From a checkpoint of a small spectrogram autoencoder: decoder norm groupnorm, 78125 training examples.
Rows from block 4 of the decoder of a small spectrogram autoencoder, named by matrix and row number. Each number is 128 + 24 x the weight over its row's rms, rounded and kept within 0 to 255. All counts start at 0. Numbers have three digits each.
After each channel's rows are labels from the 100 clips, of 14976, where the channel reaches its highest value: "peak in band" is the frequency band that holds the peak. Only what is clearly more common there than usual is listed. The data: notes from a synthesiser with random patches.
# conv: 3x3 conv (decoder.decb.0.2.conv.weight, 144x144x3x3, each kernel summed), inputs 72-143

conv.140:105115167138128147137157048125126088124106141147117113145115169126162145139165126126134114160176134123128133138104160135145126153127131129107132110141154108176108159130133125118121146128118128094123086155125166103149
peak in band: 500 to 1000 Hz

conv.113:068145130168141101138129141127142142131135129137136135132137123055128121136088184127116131115119150126096136117080115153102110132103186123057194084185090094114138126119133137152128126126078141139147139123135140139126
peak in band: 1000 to 2000 Hz

conv.65:145109117123115149123091174125131083126113115133142139123131091127154133121126124154105147098127124122143154105128125139215152117136134140120138137131135110107018173142143131098128149147129118145128111118128128070153
peak in band: 0 to 250 Hz

conv.132:124104143123138111135103129137133132134128160168159095139161161131175128111143105126147109125144114114150136095114146142175114100132121126135123110124114114171052080151124135144131162156126114123136103136116135073135
peak in band: 250 to 500 Hz; 500 to 1000 Hz

conv.102:122131144132141119160115103144139124113111111125121119133133111130148108129151132160133122080136127153130145178120149114131143091128127090132137104131117141119078101120086120085139120141134136129128129135104135090106
peak in band: 0 to 250 Hz

conv.87:071100099154124109113106115110139100117107123144120117122109136089130121107132167109131149098126131114124121199080142147159128135117174124089184089171091087114130120139082112126110092126070125084124096150121136111104
peak in band: 1000 to 2000 Hz

conv.13:087143152162116127136128103153095131128107113090077132133135133095106101167097171137122128104152147109095134077131135145135130140114180124051190105182138110091098138135122126118116112105096128165134148165134090109127
peak in band: 1000 to 2000 Hz

conv.107:127148082130118134120145109126100045129111093082117146132106161118126192123119124132133120106146128096155103077127106109119126123147125140118122111127133141075093105149155107153107129136132099091134154173095121162107
peak in band: 250 to 500 Hz

conv.74:096123127138110132114135126122084114124121106109121113129136122095121135130092142139114104142134123119104143081116101133102115114131142125096146126145136117127106079168141124094104134092071084116133112151115094114114
peak in band: 1000 to 2000 Hz

conv.118:066134115168131103132118161113135132116129121130131121127119125054124121129089181122122137116110146132105120144079127149122120128110184121053194079181087107115152132138129119151121123134070131120135134138135135143113
peak in band: 2000 to 4000 Hz

conv.35:123114110130151136139059102117121122148094116114127104138158126120153129115093115134142073100079124062142158079106103123159132119151137114147122117128144139102130139145115131149083104118128098115147157147118109114095
peak in band: 0 to 250 Hz

conv.20:125131152125123136111130155117147162120164112144182098113119119126113081128139120126088133127148128085118128108115093138156125130136121139123124130122102146093190084096170111144122145097128099148112107178107110148144
peak in band: 4000 to 8000 Hz

conv.0:142118151119110156109097083158121153139115174100150128129167125142096168127113108152138142134152130122145145079127147161125157148125123126116131111125150083104137117085147125092157137135137124148136122198127111097131
peak in band: 0 to 250 Hz; 250 to 500 Hz

conv.27:136111139120127140129103128125137047135079137123138108122107120132123131121109119134090117094094131070138129132114133160103133128121134097120138086138117106089101128128157073154122151095128126106123104180150132108078
peak in band: 250 to 500 Hz

conv.125:141110103127115150107104082132099119129138146089137101120092108141089152092129121131116138095118133070143140081121116133116150159137137120120137111134141092069117090072137099117129120137149116108128119171098113128124
peak in band: 250 to 500 Hz

conv.129:130102131123128120095133061137136137130121138149155086131123128142159139083131114118138121118120120091160154095116099167098100091160131128133131115136128097132061099127142087123129137144121113120145100148108120126114
peak in band: 250 to 500 Hz; 0 to 250 Hz

conv.124:156143120115121147146165140152158157114100109140125090137101098137149111137109116114093110094101121167132143090124081141093123104162127122148128158125148159109069123126141122134136100133138127130126147098113089159110
peak in band: 4000 to 8000 Hz

conv.100:125111120125110130135158141120087123108142112115134148113150084132097121091143113138134137125110120114135154122109103161142128148163134138136142131130136118122217097146114167097110142084109128127135093189157080129140
peak in band: 0 to 250 Hz

conv.123:200121113082098192114123141120128125084110111104122106092139118175104106121114087125111122113115109122186118125120089163097085106164109115152107132107121133094107123138145131119133121113163121139086131152136117128125
peak in band: 0 to 250 Hz; 250 to 500 Hz

conv.108:137106073137127124083099110087138150127103142143123128112115141127122176077134130108111137095143125120130177149130116138098084122176135160129138116139115112106152127094134129166115120182126111072110089111152120157121
peak in band: 0 to 250 Hz

conv.41:082092116156111118099117065123116122133137147118115111115114199099134133091146158117148120122137132114137132132071131154153115134151177121106182102173114073129113129165122109080116121139091111083122101189127136121146
peak in band: 1000 to 2000 Hz

conv.22:118117127131130146139092126131125128139092116127129082144173136096132132135089128126109090113094127131083142165116133130119078108136127117104131112134112129074133135154144112170118157163154082132124129143111096161096
peak in band: 4000 to 8000 Hz

conv.19:121112095135115135134093136126107085125128107116119102152147136110144169117105128146114117085188124112135147138095116123179094176147133176131127111137144140120186095138073061120083114103127100091104117147071133110134
peak in band: 0 to 250 Hz

conv.26:123110105128111132114181169136107129119167090081130096114194133121113107129137122135105090131115124076135061115119077137085178115130127148132134136138101133130073122153125146077129151136150108147128113125072113123102
peak in band: 0 to 250 Hz

conv.99:126097072115103115105127188114108148110099106088138135121131117124111107109122124149132165116130112127146073123140110126159160097178132133142134139129123134109123146151110115099117136116123145115113093135138130116115
peak in band: 500 to 1000 Hz

conv.33:189088103063096184117125155126117118103154100125108101118134128172136138105130072120105118111144075131175120143123096136102107134147102148152104109098115134134136088122117129141092136113160125115089126108095129140125
peak in band: 0 to 250 Hz; 250 to 500 Hz

conv.110:123099098113110127100133121150145135110132131116143117102157144129128129067129112076094118100062114117135154115135069141119154080166121137147122165121148151084183096082152116111129121123125132121136110135123084104108
peak in band: 4000 to 8000 Hz

conv.97:177106088071090176113117108123111114099107118096096121106118124165110095112123076111127128110112072110167118140144141153155144133166106158160108134105146140120115124126089109143087113115155124113080125126118123112103
peak in band: 250 to 500 Hz

conv.53:155129086124128134084101133071158098120103131155132157113082154108107139094105116126140146143152120137129110178122126155136106129151127142115129111133073129123168171118088107159104137127124089109110128110160177161120
peak in band: 1000 to 2000 Hz

conv.141:056111112166135091123107143120139125139141147153143117133101154074144140109132175113143139130114144135111118138071114160112114107121186127085191076182110084137132131136135103116135131135074132098144115153147145121126
peak in band: 1000 to 2000 Hz

conv.88:110096113137123117138094150115124126121124128143107055133127136120146117100151145121135133101159132122155077180111138139184145153123151137121156097151108133163154142153052122107100143145102117078119111175118159154130
peak in band: 1000 to 2000 Hz

conv.80:180101099061095173106132113118128137114143119126137132091130161165128098102141058118136136122094071125166123128141121120132143114190093135161089142088148139139147119134122127079112121128152139111096122119120137131122
peak in band: 0 to 250 Hz

conv.103:135130145121142127156135054122157156159098121121139117137119114137129113147122128085126099136071124085094134112152085119095075157159131094141119158123130138147107151127150095200087095108132146082133118166125117134091
peak in band: 0 to 250 Hz

conv.77:130127092124111122119119182120135097116153149092114132111148132137122159127149132123132155097115121136165109129136125141169179130136136191104143110142130091087086172130134094079135108160128142154120112165130097109148
peak in band: 250 to 500 Hz; 500 to 1000 Hz

conv.59:137100117130137139145088132096105117116090151146135089120131108124156120102114124108126140093095121114164139131118161134151114146120119134112128077134096094127090142090066093094121082076138116132120094162156130119100
peak in band: 250 to 500 Hz

conv.115:186158104092101178118132147100113119096120086072110137110127125153070084166086106163113145105129129129149091103138106133088116116132123124121108153110136138087122152134103145134135109122137112144087138134132109137124
peak in band: 250 to 500 Hz

conv.111:125122134117114131108126127117151137132135128119133107087203127123107106077109121104103116147121124104136122121109077131120133175151129146119136123130115134132245125120165127135148139101113128130130125117133111143130
peak in band: 2000 to 4000 Hz

conv.38:078145134176145096141133136146133135140136137131132135146126122053135125137097185129119118109133155125092121117086114157109107132102190128071201087192104107126114133115125140138134126132085137146148146117130140127135
peak in band: 1000 to 2000 Hz

conv.71:136134098131133143109127070086110102123107137125108137133089126125136156117098124105143125128113124102142152057128110114097088087186135099122121129127125139089046133147147101162134116120121102097140140147090084167107
peak in band: 250 to 500 Hz; 0 to 250 Hz

conv.67:126157172132147152164091061135170150153073152151098145147139117134146157137111131111153122113109132116120177131135151105086103157150128089124119126123145140128131129142155147124150109086138130100147152109169126155090
peak in band: 0 to 250 Hz

conv.101:116098071135118154082135105091092119112118106075125100110146136119101117091092131129111097088100112107146113079101115113110100129142146103128141128137100106100136076153141139098116113127103103110117100160074102138121
peak in band: 4000 to 8000 Hz

conv.137:177149128077096168149135151100116124095128093113108128113119144163115115161117068172140135140140095141156112143142152119161158119154095140135079143086136149139113151192142137118127137121141106152091137178153120132130
peak in band: 0 to 250 Hz

conv.134:190100133091099190114133122141121135124114145115140117115127156173128124128134073123128128134109107131183147111135147170172148119179101112165105132107151105145125123144139130123143137142157132123100121182152118117115
peak in band: 0 to 250 Hz

conv.116:183123123050089175139136146130109122097120107103109132100138127171102119143133067129123141123116077095161125121137125104131157128145081105149083141081139121109125127114118136138093127133153134141094135131122119116103
peak in band: 0 to 250 Hz; 250 to 500 Hz

conv.122:153131167124126155169130106126108104115086111113076101136199130146099107156104117138097118111130128087114122144127130122134148125100130094114129120132134126130108126146097134170118129136126105145130141137103139110072
peak in band: 500 to 1000 Hz

conv.34:155167092123107149091114169054110116118149075101132166113145140119073101149075132140134128152118133147080084109153128117108117115158136105115123148124129139134145130128125123169110140134102133115104124127147126122114
peak in band: 4000 to 8000 Hz

conv.86:155122145126126157144121122144090148121150125093071123143117153144093093147100117138113115086132130079135112101120118142093144115126124119118131124134153123084047093156105136112128078092140119155142147171098085119131
peak in band: 500 to 1000 Hz; 0 to 250 Hz

conv.121:137169134122109153142120110082122119124095080097111130120133103127079110180077131159128147100128147128103091106155140122122158127118137153095121137127154110089146162108084136136116088123109111149102134116098114124109
peak in band: 1000 to 2000 Hz

conv.36:205094122078089201115122131143107121112131134108122098120143125184127128118134079120102122135114101125189124128133112171129121137176107123162114128114133126127128126115154129133119143133173136131087136127137119135117
peak in band: 0 to 250 Hz; 250 to 500 Hz

conv.94:136121115124108144126146142134100081120135100114111151120140145119139151125127125110122116118175117083116111093125117113120131162112130133127129124126113134114103126134116116216118134077137152116123130170139105109117
peak in band: 0 to 250 Hz

conv.81:112084099119110151101112121092074107129091104060067127120106159107107096109099116129127084121101118133115122119117135129111129092194131101120125134127141139130109105139117131116128114089103079127086072167129095098110
peak in band: 4000 to 8000 Hz

conv.58:191120113061104184140138123142104136108123120099113129110143115176122099130129061129113136106120064115171125120139111121105099139149082131165080132072142124123137114117098143124097119117160136138097142088109129128132
peak in band: 250 to 500 Hz

conv.127:156129174118130159171175107131118111140109144140095144161109138149151181151108096111164101163172127153140185126126174158084081157145115112130098119115149155168116131204134133174132126128146115100119130170156133122115
peak in band: 0 to 250 Hz

conv.39:057123117154119104129119099120122099111100132117125120128101157043131111122114163124145122132095128138113124159079137147148119126131169111079172099170094114129113139166118098103114117137068112101121124170129134110109
peak in band: 1000 to 2000 Hz

conv.49:144137175128147156123146075133141171123124143148157119130104161136153198115104113136079134130090128149130158136113128149112082124112132156116130120138136109136042142109142136160150094126134137123137105185121138138127
peak in band: 500 to 1000 Hz

conv.68:141131166126121153178148124115112164116133088127107142126162109115154099139095135122129083132154130135107146173088143117129118176129141117125147124138113141174133150135060134167111125116135127152118147133110150105122
peak in band: 500 to 1000 Hz

conv.89:125121140132145130129165090130149095117109138146097100136146126128159123123135130140131111126135125166141175165121157136095095106143136151129142128137138132133089169138075128123118048154118125138125110187165095132118
peak in band: 1000 to 2000 Hz; 500 to 1000 Hz

conv.104:114102158130124143132092100168129115126078141136149090137186128109143148124119119133109074115143126086102124120113161123111128141119118079127136118136100114125154125155135147139135146154158094135122108136135154122103
peak in band: 0 to 250 Hz

conv.98:129125066126124115067091153121099101108106118077145112112134141127106122113145132140136164110118128073171031115113139135134124120136142146116143112137093094117103118151097137128106095162143111090114106207091106081121
peak in band: 0 to 250 Hz

conv.73:139113132126133144132081105106120139130092161128129116113076128140109107128118126123144127135100141117136126169128168138085117168108133085101133077137087083105096125081122123123147128138146105135121114181129158138104
peak in band: 0 to 250 Hz

conv.3:161141133082104161117104082110127119117118105126139148116134156151137140138122084160143142119125089117153133121153141111163151120170100172146099154100175130130131134174134108123111122138142137125110127181084110115137
peak in band: 0 to 250 Hz; 250 to 500 Hz

conv.117:060126139167130103128119109138127130129120134128137113128149142050131123123110180115121124109110141116106147115073128155132133138117186118061197081190085090114150125146131127137126126136077127126140124149125133134125
peak in band: 1000 to 2000 Hz

conv.42:114108150128139142189060146108113117140092097115112075151128130111156174125092123140135101109124132127122116120113159122125073132149124128108114104124138135112071144119088123141118123124122111117121114161051095099094
peak in band: 0 to 250 Hz

conv.23:072129122167145096134135108140137129135140131131134130139127135059141137117121177119121120100140139109095121131055106141114096128105175111080186075179097078101127130111123148142123114138084145130149130112119139147139
peak in band: 1000 to 2000 Hz

conv.16:176108144098109174115089111134144122135103155136170110121128129161136135127124090127121129133114120133174156114133144184175116098167113119150116108123123091109107144133191123137168133151146132151110129167165118131120
peak in band: 0 to 250 Hz; 250 to 500 Hz

conv.105:122103110112117132138110105130068053110128129093128132127069130120127096122112115099103150127115130089149135076142121129199102124152125137116126118130137114099111163091096097145115097122123129112117152157127120085137
peak in band: 0 to 250 Hz

conv.31:136123089121127125140111159123117099130201101092155120132092060123123140128145124126125131072118129110132096119108090135192139136113132143115136104134112119113144092134122148134130127097138132138120145113090128098189
peak in band: 0 to 250 Hz

conv.114:124133117131135121105101139142145088112132136126127170124138121120136143123158115134130148131171119118122103114132178147178158134135125153134134137130104121121045136146141112112144121186129109141126132129120134082130
peak in band: 4000 to 8000 Hz

conv.139:170107126047095171136158126135109137117155109120103144118131142163141139129140059128126133133151072137152133143143142102143140148159081145157080155078162151150148125109110127119092128120153142120101128118107122135132
peak in band: 0 to 250 Hz

conv.18:138131135118114162136166126129139134114150097145104126135170146108135157149093127118095134109119132138114126162146119122105128103164129128119120148129170133116150171109096083125131077076126150115126131135120143142116
peak in band: 4000 to 8000 Hz

conv.12:122173130144131127133124134125095137124169128115103164138130138115106140169105142143157103178154141139080134125132150119102111069127139139107133139138149159151129129135139131171108190085123131115133144092119125109133
peak in band: 2000 to 4000 Hz

conv.30:139135101109134136138119149120127162134097120110137180085115106128122060124125122075125106128145125133130091133121141122186128135133147073151132143124136137117094148140117097118145114041124137130133113139156117113096
peak in band: 0 to 250 Hz

conv.48:143120134123121139103134144118133129132119121141155138111060144126125137100092117129156132135179125110127217114126120120107093152133121155114125092125130083152047126089119140139131116121121124136129113177153137162131
peak in band: 0 to 250 Hz

conv.1:129128130111121112094102092122160080126092151152167157105066181134120095122124118113162180117120118115159128123144100151132152132136129137132131125132115095102147127097108101121136058137126143141125105157130128108105
peak in band: 500 to 1000 Hz; 250 to 500 Hz

conv.69:130159124122117131120103145116151121132134075105116125126118154118121155135137124131103115110144127095134123134134066118110151127129134153129129126127130149134102109130113149073098129114118119110130111197106120122101
peak in band: 0 to 250 Hz; 500 to 1000 Hz

conv.52:129101111143133136154126169128114156139160171133109104153081184123138155139129121155128064129132133152106147170107144154107094087134121151116115105127135112145081098144136159091124158120154115109127082145103101168120
peak in band: 500 to 1000 Hz

conv.133:065125127171133099116130094138130133135136144124134124122118172064136129125133175124142123131131149114111132096078119160128123129117186119075191082190105067118122129140130113095134139134079124121147119167134135124135
peak in band: 1000 to 2000 Hz

conv.57:143128106117135133102128132132147111116091091129115102113141094103100071117096126140118105138135123082085137135124121136115123072126134125123145118132118128145125095144111160131107118181116111136113110115142089168114
peak in band: 4000 to 8000 Hz

conv.50:150136129101114150112142132093144062122080126134142142089134130140108127118115111119104170128044125102145090119130092148103180118126130104121129124130104117107124165108128104146125120122128123134114119159117126138092
peak in band: 250 to 500 Hz; 500 to 1000 Hz

conv.79:134130125120115135128155096118085109131104086114100103146103100116135174157119128140106107141193141146100114118150157122121083164114125090130117128125159132140134125116066190099100097112114129104112123166127140126103
peak in band: 4000 to 8000 Hz

conv.45:148134143124130149121135153126149165101189132142142093130115208135104118170147118125125119131111138152125132182126152131179208156122130125110124137135133107160208126126131118091142171147139147127140113176141145137118
peak in band: 250 to 500 Hz; 500 to 1000 Hz

conv.2:197076107091107188118102124120132121132120147144129098116115141177143126099143079099126127128127101118194123146144127166144109122191102117165110106112108125128126132134154103130134135127167121100106128139152137137116
peak in band: 0 to 250 Hz; 250 to 500 Hz